From a checkpoint of a small image captioner.
Model: 6.89M parameters, 32-pixel images, encoder arch vit, encoder norm layernorm_no_bias, encoder patch size [2, 2], encoder layers 8, encoder width 192, decoder width 256, decoder layers 7, decoder norm layernorm, decoder activation squared_relu.
Training: soap at rate 0.0031, batches of 192.
Data: trained on rendered dice on a table, 36250 training examples.
Rows from block 5 of the image encoder of a small image captioner, named by matrix and row number. Rows with one number belong to one neuron. Each number is 128 + 24 x the weight over its row's rms, rounded and kept within 0 to 255. All counts start at 0. Numbers have three digits each.
After each neuron's rows are labels from the 100 images, of 14976, where the neuron reaches its largest size: "top examples" is what is common among them. Only what is clearly more common there than usual is listed. The data: rendered dice on a table.
# gate: MLP gate (encoder.blocks.5.mlp.gate.weight, 384x192), inputs 96-191
# fc1: MLP up (encoder.blocks.5.mlp.fc1.weight, 384x192), inputs 96-191
# fc2: MLP down (encoder.blocks.5.mlp.fc2.weight, 192x384, transposed), outputs 96-191

gate.344:121122189098157142133126144131121143154122107152130121128125074113132080147130116113097101107167116096141084127134129127129096103127112131165120131142108152125095113088154147159105128128116172124173154135090117140152083103109160088191210133164126149129145130180102084137122132092081109150
fc1.344:173120139120117141164149127130078127189083145126139141116133130108127109090136126124115126113105123137144106109124130119147128128126075092161122164148156135187128082088143147130115175109118170123123165113119104146143137095109157054109150116124141086123110122131108091126124108134131134138
fc2.344:124099153164142126138156176126157075125120102118116141114138126102116121111169124096125143146156133121147127156127096136129135126130108187150116079105145098189189130158132090149175128112141129075130154123081133160119124108132089104096073102121094129126127135132126131151107124133124122142
top examples: red die; purple die

gate.126:114098109150092149130157094164132123128133121124131115144124107139101125130128186140109110129087137116083150120190133134117140145099135133109070194138141160102124134117110133118158133112098133157199138135133090131116123131141143096170138134137111146131122109101087116111117157151103152135
fc1.126:097171126099114149114095127132113142141112180141107120132155149110131124117142173100152128131105128124152112089153083126118114106153135141141070126112156114172121130106098125150106127139128148132178099067107115113191144144138111133144124111167120181118116136121115114142127131124110129143
fc2.126:103155159202127109134108123125157081138100100140101098139086143113137141102109141149160133126143145124173130151131093130095152133112125178146110152134179147117081139136151125069142152129076163114134122109110132165110140128093156125148121141136084125104145127129122120142137128136168144053
top examples: white die

gate.141:128105121154120127129149134134156121136127121102159128136157115103126132132123168146072120118145105137096122101138132114129126143124143163139075112125114165119159156133124099135133132130146099128122112167169092141136143130126115114114135140146101145160126128149157127113141113160079133072
fc1.141:106102143161128141141166111141135144155131098142123114134186125106122119156128156159038128127147125128135144063128101113086109149154118153128106080097114136133115160112133120140132149117162116135137152156157091160143111121120103131110128134127094133147152138139131181094132152130087134125
fc2.141:129101164212076139108139126108130136104079147106090132130107117077152109138147123127159134095138115104181111094145134118154124109164098101155104192164139105125090143147201124128114103137126146097077131126121129150179144128137144146134117160152105143167138091152140144133160089098112120135
top examples: dice: three; grey die; black die

gate.125:122145100114110115127133082117145107110104117081160121157131134132088111134148169129125107099150072120132143123189142089067114127095148143143096127141130133123113131044165135082138177105127116121132117094152109128092142148110127146110131121129110117122136135146134097158144116113132109118
fc1.125:138137165150103144112109123127132145129116209134144121122141150121091134086129141121147112095170143113108145099140140144105065171127128119126138136115123158168126125085093128123105152154119133120124131146153102124103141129152103176126143074160097103133150134121135146118113127121153121094
fc2.125:144140136140127123131149119150183149153123107125094130149128150121141124135160170147107090079178122160149122155135113121135119147156132136133081101176101158135127066155147114075150139161118170106059135118118169131127098149144131139142136113117129168128180143102111146140136101052140133124
top examples: pink die

gate.206:164138113109122198128133143118109120117130114113143164146121112140150141099134148153131158125139143155161088162148137172134121118148102134115074130151097115120122098152106115144115154134125122162126145082172143183103137124099120130111144152155220138115172068129154174141165148128124110113
fc1.206:123165136111110128130129137151145187110156167130111141104103080084076131135138163090096177154124139143118161135089118091138110160139156078121142113164160163132154151142157106138145155122143117082105099131094113091125178100123181078128124147104088132134120138129148125107096134129130146115
fc2.206:127118133118156091132116130085080154144148130112108145130095147136104132138131127119122103134135109121143146130141150135134114125118079136116133089151088153098153153113105113123125168151162156096143177118084075138112129137124130119123137095110119121158141130125096115104128127090136126118
top examples: red die

gate.66:154114116150120122108129170108086101108092112081152129121103148169089173126122143129128125124141142133147115128086137129122076099086122112095127106117111126145104103126129126127102110115143090103097180122092118132139134110145127104193165147126159148149109129135155134131125119112119108148
fc1.66:108107135101087106135123102147129134142137136107081127118099115135122075139130121121130125120122135118103135125156119071168168124191119139175142141102131110129136136131169052128175123154121113140132131074118136154120122178125156123116078130141132139086153127122114150146118130135106114097
fc2.66:106126119164146143065104116125126098098126181143133077110138078130135163124106145172123131128125103144128158121113133121140127130076127099109149156125124119151108116149163149174097090107128125134159126169132185118131104146175110139122156152095122116181186142154105095118170133114094071114
top examples: four on top; blue die

gate.131:173091087159097131127060117127150173132117137155138134122139090082102150154105119124143113101115130136121095115115152169145109124130145136120126123165168099118145101127125138138121135146145118102146125149201115136112064129184134122142127139123122157124105151141128083150134108123131132135
fc1.131:126089130125098133128129142131115123094169120096116081122104168157172180092105111129144124169140091161142142130052123113170129111128175088111129094141159133146113141116114132125127101098112157168133119171108145103122153126132113127131130137122094122147121079136150083090152172110113088091
fc2.131:068122125108160093098141137069146152139147155117119130076147133111138128153131159117128147151142090115137147128117113124112144124103119119138133118115101095078049154132172147139118153188124129122154140119128122197114092150107125114091173131127148149121116127128095128100161110150150125151
top examples: white die

gate.303:088105146141114131072136139118160119081113145115150127125085138130160141132084116132133184105128102131131131151102166129132148168130132129116129160160137115092127095093132146129149136105112135089061118136119170114130151101136121097117135104134150102046156108126153107145078135125114144124
fc1.303:107101127145151133125120121120112131145107127079110142113101115104088113153162151106112134118102150134149147125123103130118137095143113105159113119087164102130109121133098122152130143152142137125130127115120140154136116170080105109108166152149116122148102109147113129118123135084109196127
fc2.303:190102134127085138120177110134135186129126135161135124184149126126110138144166123161115137129163115121134129119167138118128130112161115118120112127127122181150100090124131118097112109153087062124109140123139145192139149056123110135123066138123136111108125110142111098123133133080129084128
top examples: dice: three; orange die

gate.221:143153131107123095123134085121151127104129118125159135106155158090118135136125133125108141127131064144112123118127143150180132101123132114147120132139107138100128137114117139146126118172142148130170142148206092111120128101111138122105149135095141143124116118129136081113149138119116087151
fc1.221:139135123136129125117138142129122130080139110108117156163151151094162108143135153115130107125130107171116087120125140181141122097116084119126094116169088159093151150088140147120071175160131124134162107122151136139123145128119156118107121127101132137130092138153136102143129145141123127081
fc2.221:168151132111108079133165142095126145142168133129178101113173138089114096167117135120133112143111173122123121124144129108135135124123124125133138129110112152145130094139134116125131138100123155121120144119106079174115165107125171113116136143143137083115158105137147131123131097165150145133
top examples: four on top; black die; brown die

gate.165:145107120116102138113153159107104125139142149119081123107083100053139109124140102114101112095160130127122128127123188151156102102117124130131122109129119152149122128150128122108128131095149161124121119133140122125082116135132124174140136096126137154154170156093137084128131158148129133096
fc1.165:147129128141169117149130079142120159133101108100175134135170147151110133180133161137138164128111144096144125139157098085082155138148121106139138115127201122129097120097125156149129178177078104131156122129131094107176155118142130091122144159166112116116135119119142159177129130113122124146
fc2.165:135086150095126061102117115131124136103131153140161119136134142140101067157106168054150124144104125130098113071128105120117129107129131143165142118104121159131164160128116138093132122180139118141129128147131145097125166147118118124139118112099126091137109106131138146131126128147156137111
top examples: four on top; black die

gate.69:126089104119109122117110124106098122184123133122139157084123121114098106093142130119069118084137141106113131075113148116133118149122101162148080143141076114146121117130124148133092158208141136132160128183111135126118148146124142171140123110110143174121132074136087125126171148160147120086
fc1.69:130177149131131123135138115121159129107107159127127107138132126112126151171144128095222126174103100118147071157121115117132142156134141067065137134146140137136097081127139104101133096102118115138128126099135092135147122113124132173130119133158056066133125201112150128170110112109133134150
fc2.69:125109105135074137130136117115146137144164128130135182125127099119100148132139140121119077163154132130125133152129112126140162161122133133085140120137125127118096101121165128123145205111105138134150137105169103129135109127143150114119114111135147148145105173148109116058136146119193089125
top examples: four on top; grey die

gate.358:125077094082128170142116118116152115124133162169112077158148138125131061138128129135100122129108149132130141097126145116131090170140128098133126129122138090111108140097132134108131137081125127144090109125106111115145114161143158119133169117175179160115145093135144116128123118138156076153
fc1.358:127111140193103117113111137140148119128119110110086146107115121127137165131116166135127123140118135105081158121077098140090125100094127169145121128121062146136125097143150127132129124131119084106146150131159158152131142103111129138132093135134150120113143142113086124119139111101176167124
fc2.358:130135088110137121129087130127159139128073101104189132120126121144129127100147113122164133112114166126111124135130141150115136129142128122103099149116127152117132128123164095131132145155128104132118158144186099102133121129120151082131189109108144124129107107147136158141102121077098108090
top examples: pink die; dice: three; one on top

gate.22:117059121136150120114106138104124150136137099130101130133178121123105095164151121128135143165192121162130133108140160128098144138081132127113133132114144157129123104148138137110140135149090090123080155134189141112194139104133116142121164081141109127166129105139123065131153164102174121166
fc1.22:135134123111116136185118086090106119112130123101100162120138114110156169178122119129142164161076138131135111122139124140148153142125121097112100148135128147123158121122081128105164093140117156089149133187134151124075143155095183075114127129145090152106143087095133152092101155121164132146
fc2.22:104149120115180120150156134106136163105121120140185120156101086122128122117139185140112154125156151109160160152129099122126114118147130173126131116143153150156129156170098153109138147120127163137131126103128126127092147132155136121126143127101116111140129175089148109157120108123117124124
top examples: dice: three

gate.34:172120120147135123095114161145105125096149133136102127147129170145133142114126143136099129159136089161117102109092124124102157111117116130124170123151134146132166129153126113143133131087147115138129147129176182065110137133165152127121131150145065130130156133116144105113131075125104085172
fc1.34:149146126146126124115098175130103136126148141168106080119111152161140109118128127154114144123130109128116125120112076125123157120125143137126131122158124121102162114143131075134125203131142147164120147129133195118113189135116153129114126122134128146107131090120137158116142082133102121143
fc2.34:108111105145136131151140141156134069084105131134139082129142156156094109103132129096124108157121124164136129128144151140156120139144069071129127178134152122172110148153110138206100114095116164108144139124145149097162106123137121100104174129118121127153119124128118126163127171158127138127
top examples: pink die

gate.9:094123110122191144128091101145118124130070155119121124116132131120141075108136142173156147130138136168135132111120112146140112152106101118137104151098131154117180107120151136171130129133133124162086125135152121139125090119126089128080082117097124144152125130103129119180052125118188100117
fc1.9:103110110122171145098145150120121101151078158117077117104127129126092097126101132156115127150092112148115161093131098163162120135144105095121146154115127132129121147099157125157141153141141127137104158137152118114147129130143128100153116093110134125140126131129125145157113143072129082134
fc2.9:143130181177129141118134131145131131105159130091129111129126119135139136146141155107135161126143179203133131107106131128101127126172129117111127132151113191183177122088114109120124123153148158098149134154102112119151212131097108124148137133131128148129121119098137096126137086173128118120
top examples: four on top; black die; blue die

gate.181:132112051128134125162139120133146139117139135151098137119143119147130083119148114108115130109131124155112124072105120080128116152135133135148143118117180157136135130152116110086139093086142090158126156183108129149155119113113143053092075112127144110113120120134110127149179131122152064152
fc1.181:117130172133128140134123142086117124131118139122145084113086122101133153108124115151159175131136123134171117127149155167116132116126145118110134200146122084098112113098159135168159112131083141098122136065140195144133144133134113158125154161107129138125150128115084126124165106148135136117
fc2.181:141167192118166130133113138130126111128138158113084103130117183096168135130138133155130154114178134138169127169122126143141113117086141158121124158113124169174095123139145158099125137133133164109126102131166084089138165138128120169143107087151125088135130127138124097130119142081121142134
top examples: four on top; grey die

gate.10:100064126147133165157119103094160119134140123117114091077136108169126097169122143137174149133124141145180102122151184164091151139096101118117133127122138114151125127143158132155103095126151127117120122061122170134179133149108136131156131137128145158162128114128124106169120127168094077170
fc1.10:122161123106098112132139187121096120121119142115140136149116170113093121121139101123093140120131146129127166128111135091158116093138141175144146146167111094137075115110096144113184123172092131112084162133109105127115115104134139100112127148125148142132128168124112153110134111128112124132
fc2.10:175138147144190135150124123151127137112114132108112118118110101098116125095113135129187102178139140127131082130130110162115149121125153179133130170118169122060084117139172138100109159142170130104140146126123115108145137133130120128079110105133121122084150121131150122135134079068151131145
top examples: dice: three; blue die

gate.232:191121113138138161155145124111080109122105133102113139116143130115151131132156126145122118122166147136126125129109131154144131094100108140105132095149142143109120101112078125137095133124110133057138104106127102097143121121117098108096109115097077148127142170120119099162118131137141155147
fc1.232:142136120141165148124130146106101133163157097131152131090119173137138151127132099140143176156143127090122096146107182152146135156123157134115132122094117164130158116085149080134135112103133112106144116123138147117134122090131134123128138109138108133123129114074100106159098130112094110194
fc2.232:111124117141122116119152152068149141166117158139133136104113134146110149083112177158121132105125112170159130093142127132125177136141129128133115084121128125150111114149099116093166113119091116107100139100105122135149109119135127075133122130162088138128185110123129148114134124142129099152
top examples: red die

gate.39:120105091137113148161099100184136126129153114120125127140131099145132101103118105142127100145121126135130173123103132108107082129157137174146126151142146149192146128117112128156126133129157145132122140145121100122143089129133125143099120163198127140073097087177065122157129084170135115140
fc1.39:134133104116129138145096121131124125129134138131133108103153127129116080115135104139081132116109129159161147154122125120144079152147164148152129128129144104155151145139088132129128158143134133094166159139087127128132116111100126164103109116158166160077101123193092124190125125153105144146
fc2.39:121118164129153168150124064131144137116143095129110152129106176134133122124124105125121146127073141120130122129135135129136166105119156119124152134125121122094180173170137100130149124144132100153153129114125121124122188148113105155129093126125125111115153110136121172130053115145079104089
top examples: four on top; purple die; black die